Rows from block 10 of the audio encoder, named by matrix and row number. Each number is 500 + 25 x the weight over its row's rms, rounded and kept within 0 to 999. All counts start at 0. Numbers have three digits each. After the name is the row's rms in percent of the matrix's.
# fc2: MLP down (encoder.blocks.10.mlp.fc2.weight, 192x512), inputs 0-102
fc2.103 096:527480515513482487484522508510520463464493506538503502510546492501514494526519520519543497491519508525532503512489524546477498473513488478520492440503497537499559517489516479491468513480527469531451476514482453485523480511517519548515509513501514507495475505457544521503483499495520493514473482533526487464531
fc2.104 103:512499521519451500516489468538488413502484527499489539522528504522460505503545504491490488514501460492493492495499477524492518479469498473479496475531514532475508478488505520484499527529480465474467488500530515517533486530489500519531470489451474500473517535521499492478545503485510551513506510511471470506520
fc2.105 097:526473452466528500469503474476486576519515449489495490513515510459471472517503473498496494524524479465475499466493472550473457516504520534495490519485518465491508516525461453458497481499536480514473490485515492499533467527489495478492509511512515499471485536492479488509471509514519486496484470492511549532510
fc2.106 094:470523539509509520482518525497518469494482534488487547479487529517512514543513450534528536496521519512494512479462507495529526542500499490529476507499514452496454484458488548483547492474448533500505482547516550538472486520515517482512488466543535520521501492543521510515490541467488462469472458545461428478540
fc2.107 106:512523517529520508528490510474545484483496523472495468499548501493478476494489520535516479500468512469479511489458518481468487513475487495501482523460516487513486507557496515451510469499494505531464506485503474478537474486462488540484509494482489471528506550485518526476507510547479480449485504498507536487481
fc2.108 099:476552513469489536478459485474476541513496521504517496456488500456487518523481488451472490524496456490535484496482553479457440490503456477517483493474523453520519522508548490487472520520508501470478481472561475506521469496471507456559492448486516476482532524487462545503492466498469498466525501435507493536512
fc2.109 102:525470476512505502497513474497477456475478472501501468470489509532501484474533542500496531466481490488514496515485510542471515469464531473505524479550475475535516464467520538546445490469532479508494524482465440487504515532466443522514519519486531485489526524523522484485471531501481499512468480456498557499505
fc2.110 099:533509478500504472520489454527468545504495506540482500551513543505545474525474533505496527497515471498506551525496527472485498493501527495487502473484494461507516538521461504516463488528529488490489518506528564493499486522509529465469491491549482503487480536479515510515498459482506545489533482519489505497542
fc2.111 101:479521496477492512473487481489467531511532499465467496527497446502478471509548527486491486519483500468482479489526519544524536475499504528476503503479509527493487471486455506519504501536522500503482503497482470468495507530475458540554502502496455490519500492532514518485515471459530467482485544443489451481534
fc2.112 094:498500522523522497563506517501468536519495509539537479511455524503511524489511503490459468498541491521507550501510492467501518464473488466472519524488462532503500496512503506453491510471489532498530507489515526504513514466507493440509480516550529462510481471508517495556453554521479516497523529482483482478494
fc2.113 099:505459507504534502502506507484465496494498489553517494494514485513535523482499539509484516531524536464543515507523486464549526480479486487478471483520482477500466485526520470464461535528474534500496519439447491480475473481487476474521505530505496507504527462463515476524489450470535492546470536497497492475447
fc2.114 097:522499444469531471532495537492456507447495469473496453487466499490533523546519524530499488496481479538502545493518502496508466473477504526487537495486495506478520446478504528533449542511487516479497471484516478493494480532554474473528493494528504530508516511561484539480479531511513522528499514474509528514500
fc2.115 099:508517510526462506498532516538547456521528447489511540521479509475495501483459494475474512528468522519510475494464498517533503538495531522498516479492480522520511532509477504435519489456501501509472521525521525466504515494527526485506501468509522482542496489543530487505495507493480530467482501478476435487481
fc2.116 101:519500489548508457536484489528513492496485509508481487474513467465469512499506453453534494491518511518508532472523493494502499528524546516516512473503566515501545549514481500507482530498513496532487483527514468465496497499475524505502564507506483477499478499474500489536470483491478491513523479519508490452461
fc2.117 105:517466453480496481533465526525536511468526470501517536528492531497527527471530463534535493550531494507485502533515525485515517467475516531477471506516523534525500542537444470537458507484478520488521526527530527477511533540530471532518493473501479495493496474515524499483532498469536483488471511544517510497495
fc2.118 093:501516477457496483566494503502507479481500472450478534493530550501469508541510518480521503488470477468488474520462543480439515535526502493487493530494493542472465488521484525457522486456466514523506505530543487486478480527506510487557490478468447482524477484525547496529485546488525532487504510491522515489553
fc2.119 103:487515479539489505510503464504532469530503476500507489477532457475470513504495515458475499517462490503502493480543484466494519461473501481495512537495484486484521490483492471500510545535463481516481522498481515513469534498495523504523508508475478523508495505533512492495481482490489490520483485519510440550499
fc2.120 095:509526495513509517530505533508512558493464484502490510465483520516475475486479521518482511492469503494479495488511511507504481465512526506505464529522472488502512482429513500510502459490545529522497516507544471512493535463493508507490490503511486505513511496485470498499513496485448547483526475500470528523444
fc2.121 100:500525478509475514519484473500555498455488473507447515472529518471522451523493523540477471503482498468496497509493469547476449494551523483503518524504461504483474496509531520491482461503561537497481504465494473481515487472490512506488511486508487492493497512468534497510494538509518493465512495487525561528485
fc2.122 099:515496470510496460476474535484550474489504546496502473558492514498489483516500508449485498514511483497478470479510495498455511505514500488511534474507488510519486477494485466472478483502492472530483527448517510508518462465504493485529514501491534479467477511501529479471459533504524563482486504504502469505571
fc2.123 103:485472522497454459482503495460513530503478497482506468504535459526542515506522541541523483469473490512498520513551523483462528466453550518479504486457531494479486480505455470552495530481514447476542534516518528480514482480518501484498522546512470488460519558494516509493476451486508485571509501486493529503437
fc2.124 100:510524457464509489538508513494470520500485515481495480517495469486508473494504454458511499491479465516555476479523542487471523563522464495526485537457503491506479469459485475454544541539495481529504505482521471483484472470519506496592430488520480501506480508536486512505540509449473484532513487493497462491506
fc2.125 092:527521522469511504493521496509488464494506483517526504490537526534487470463506542493481523549520499528501501468512544488545524495491489477552485487531508454531451530537475538533532565520484501485507523500469503485499491499512480523515481431483500518500473508514492501452529525482496524504474489470515429527503
fc2.126 099:528569542525449477490522485531493488503520468500523489526487496525479502536517515460484550439504465519532489467505507478489573504462499504514510503496505470486477503463474538457503530499479463485513539488472558530515534530498511543535524500518465535483513538535513487516502480482496492481521488461465425521518
fc2.127 099:491514473518522472488528492531541463518503489516476505505518481536494443495525476467519502472497479481494512469515464516504515530504522510527459498504497515467458496511507534521464480478546471537460563533500453455468518497497528547488509522474480507492493476510511519494533461490499496537486472501505495539479
fc2.128 100:503508486507501526481483520452496487485460505456476521506448527491508511527467524514498479515476490475508487537465507491462462497481471463504523503507542479510511485501566491457482480507526506508482466505521521492504511496508489507533547506499542519510479512470536503484465531550516480493518459467517507517482
fc2.129 100:487452494547484535579507478435521507533520480490496470474460510510515484473479452509486475479497482500507531462476489523509534519506500485502516480513484469494525504527507524516443458502532517545496491471536499491490484498513490488473494474513488494529494510466478498512476493495510501519499457501473519522469
fc2.130 095:527532506538468512466470506491481518497473502471508510519500539473521498484446494453503499557478495529549455470523519487514456464538533533517557470486484489554551522512495488501536463509471477516470533469532553506487524501517500483494532488503479473515501478461490507530512536517499526454490516524463405542485
fc2.131 101:513477491495503487531503466526510511487499519497443540477523466519481480528485471504532463466517513481498531467443492485482535549482512502521532487491516555520509482533519507443490494481494517494508504519504503510485469470544497505514510531542465473506516497514472492488505530477506502511461547487506498471449
fc2.132 097:531460474533456506489508481495503499492528472501517497506504499524466459527489458533445497450517512513487484519545463528467517487492534540515508516517450486480499537522466491477492483521514487526463533494524533483464494527525479510496490531525475511497506501541488491507462478504477463468490500478483439544511
fc2.133 096:448499549512471525490489538542508509497520506495484520524498535539505508467483471511515479467486522470497498534531485480508534483529510462502524511498490471509470514527532469460529451515498510501463482460469504482497476471491458502475516488494526512507493495512526474513494514542465460508518491494479515499478
fc2.134 099:534529510492505474466513474463489472510538482461493516516521489537524486468447461513482473483503532469481481503488459521538448475531479543501467473486514486548499516495492539492508492503499476473439488521483545486509491507465456510469471463500505454535530501490532504493519482527446511470526501483473506484491
fc2.135 096:517495520509473475480493484534501519554548563474540535484479481535513518526473481494506520444522482484505491506471530492508496464464540531503496516474499501525510551469526485484527550473504498456527488515509508502519511488509526495507492542536541456475480504522488533533466518495475540497487528472460462485492
fc2.136 093:510492520497504479489515524505517483517515439481535513511508501518465514491525463547487492514556554485478459480535504496515515491499485501522501447493522515521487495519495466477473492520509451493555534510542555483522504502450529510495513524533541531486516470521512530469541499473476517466521491488533521509494
fc2.137 099:525500492441479514485480482528499536510513533541495546489527542452480498497530491495518502554501487479522485528501542482476459494491478477473545508504498499489500499482504459480488532504480542508498452528486509481484460500488493495537490484534528463486480509470502499490479469510475543473470485522506470463475
fc2.138 091:530466482457529530463494525523527515555485461528464493477482505466483482510477482536507544531550480511528463497513473486447508507476506503457490514519540486469461496540498539497489487509474496485455479517517508485492497520493535539505493520476446518496494453522493502483490511492494536497505500551465468496529
fc2.139 098:513522479475539522513479525493474456494526476496498475484523512491529494500495432567517504503483511506512503516513463493558481531492467537514499509508507451511494482498503472493563520462505518514489480480531542488502553529474503540520518502493480468507480476489483485545479510523472513484462499493538475482519
fc2.140 105:516539476479504475465493543522501477447505520530504480519481481523495470511531500490518502519509506493561502493499529480509467458503452501475512459503529512462451511464492478463496524533527491541520507496517525495500524494488467483518485481511518486480506484498474503539522483503475517472491484523515526444498
fc2.141 097:500491497455476538465499511493488548473537512497507476483541548519546499488473496483470523489529521483532473555492520479543488532472513552528481548465502469477495503491450528470509486480457506458521506475466508468461463519506505494518526495505492496480474480523501482489521501486488477492537507536500502462458
fc2.142 102:471485537499528545491470509526511533504454495513489544452474506486511509503518512495495489463512504510517461472536498518445546477504494479473514528515504501501500494502518556500455475525487534491449474515532500528466523513531503502497483484512481516531482519543495486477524511523497469490452511504532546513466
fc2.143 095:492486453475478505515486544533471450534508524513499507530495526468471536479483532470492514503508517481510525530525545510561513464483533515496499512493538464476487472496473472515528481512512462474461464483531539493511477517479492491530520464486505516494503480516500493489507461539516490518467503514501497462486
fc2.144 103:511528491492505513463488532486480497469529519499500514536498484526467534465483517494518510505481524494501523531532521495521522447480489490479456462524501475524537537511527517559500485555500487558543480505469562495496514503522479506511477472501477489503526529513504504461509506528489481544504519484486526474467
fc2.145 097:483505474495554454487544502488470536511489512463503540538509477483497517472522448478506503524546516465494524500508493542476467462499454481462467498466541536541488485521548505495524501495467510510456508515508545533462522468483548506533481480487478490473480490505503512528474468491513486486539473520476477531537
fc2.146 092:534529531496506493489533535504492454485497506508512509463456465497486503499473484498490522508489482490492489495511452469534468527483477484502496458473494486520497433494494526475495478475470489525483507456499498465485521478533484510483509475487514489510529481474450467508489477463452450487508487504460529541515
fc2.147 102:550528511513469480529520508484500512485560482480497506482550495503486507575499515488530475462453497513556488467508517476488490488472467545508507519458536468537529467509500465473511537493467517541523480490521508475514475516522519524561454474509477532495498519507472521453516474460504472476544503493472432516495
fc2.148 102:544469501517532472506520464495493486499525471492463496491522501497525442520485480520480520520491487519494493487509482508507487480511482496540487446459517466501469518464478510507523489496505495526493490532478456504546493546487490538502496500494474437526536515465517479491479462465496516501522471490542504506490
fc2.149 095:523502526548527502448516453480485475536467514477487486489481492516503515470517476470497527501535487538478473504489490517539475523551499534494526471529506496536492530495507522468535450475476527457480448524493485505464538487481504447436482518485521465513547522480543468502529536490465474491470448461486496480517
fc2.150 103:533518523524474510486521462513539493513507483500502508457525522507472500472438501506466489467489478497519500492510512532506543475498549493527505489523456493527491552477480469495488497543463464502554480522527522531483512475513514514475499474503545515484479507525507530511535464491487532532500484541506447496511
fc2.151 097:507462490492510501501515495514541420500487520498499539508491537547461504517468512477482475501534478509487468453524481497504486435466499478508504514473519514523542462526507498539470503517490511467491536519509517483493466546507525482480519512525464525528491468536503478520466548474507513536525480522474474526550
fc2.152 102:470479539493493550501521469479511480471483456505458489454471491483463502521520510546545492539498555519504522502494520510541493513529472560520527508474500532479473508516507535524527455484476498469496486546462474495505491478497490490470508498478518475486530478478521516471534479513474525475493518486485523495486
fc2.153 106:504506514490465485522463479504486466520510483518507526520506495546454510484463533474475540510480506496477468512521521534481453503556509500501514428535481528500536504472491451476525523491524492475535486532529498499517515493495477512506512515516525482479500503520524521525514512518511505461515462504521514496482
fc2.154 105:505551516533494458498521517445483488505543502518493450514491534495474469509520540482463540482491495506536500498522515513468450476490512523528513476466515490484458494489511500488513511522527501501478506503555522485502480474484528529513491500489540470510514508481523487464514477525508539447511485535497461525488
fc2.155 095:529550507483508466492507531471531464483472499467505538473520478536469495506521533478526491471470486544494487484507485518462507451509457499485494476464500507497548501482514465543510466478476515483524468523507536449529470464521522528516480493540476503498485448482457524509525496540465540481514519493490495508512
fc2.156 094:508518504498532476456510481497529503452494491474470527475481527518506493510514482513529515464479542502489518519516509493513513514506479484481478519519496489466435484532478533494463455502529504472497525531469490480535466502470460485448514470502488526522491530481524473488485489513504524471492480471532534512458
fc2.157 104:542483503497502521463532469492526502485482535516503508555481488521480517497502498452475483495497507517487525464518541453493495527470488505520465439471513483526494514475497494438518494517471489529509516498474506514554475504510514471496514520500532505514508514501512469539489502512500532524545491525513443478516
fc2.158 091:536490519505524528503499516491492519547497479482488507486521493523515469514483521487536524503520535494515533507458520496530500480460471493470514488465499537469543557511498467474452505498492502555460472491509465494504530542452493495492511516524500500511505468549534476482449470508473500453493503510563529464489
fc2.159 096:527519482488467454476537495491488542473522532510517486498534486482490475543475519512537509499467498469539499513502485452478500493476488498510482500461516466511466523505479487446542533490511511532511490488478551510460512512499509553514492490520502529520503518508508505506465488518518482519535475464498473527515
fc2.160 101:485499510505552491500489505532533558526512485525491538491479525494525471489486458475472505453472486532532549485531493519551538483499525463498466492503525526517474520499512542500498494457512492501483486487491487522504518513520494466482483531512528507479505503527507522516502491522484544526524493492494505514462
fc2.161 101:501500499486533482526493533510529480548483512510479452440474522470522488488532508504503494565464506483539466479506468468526516468516518533472551455543520493499494491455519484469559506484487531499480493520518521521476506460484533520520512493464474503480488530457497488501523475466446513526463489489484509507462
fc2.162 112:462476525500469530485489503461510576471525516490553526489497515486511508502478524463460458477486507503479501527480493533504508498463492532511523522503483485519479534495525502543508490524481526481549476493472542514474508508509460467467526544543486498511484486559513497490466470542504519506520521515518497520466
fc2.163 097:526489500539450474480491512478538495530510465530519517466506492528515467486502562525502500511508564493485525450495493490477475477510519545534473506478499531515506537519491451486520496529494508490474471506514565475512523514506493541477477494501502537488498522539466550464485488520545494515506465541465426516534
fc2.164 099:528468471555522472559501530562521554492520474484516501459497494501516527465484502485469506457481551539472523515473464515501499503456483515528504505477459471535486484509471512500476453487501502483535486498483474473515490509503503508488504462507466521508500520476547534512514502546503476538513514464480495500492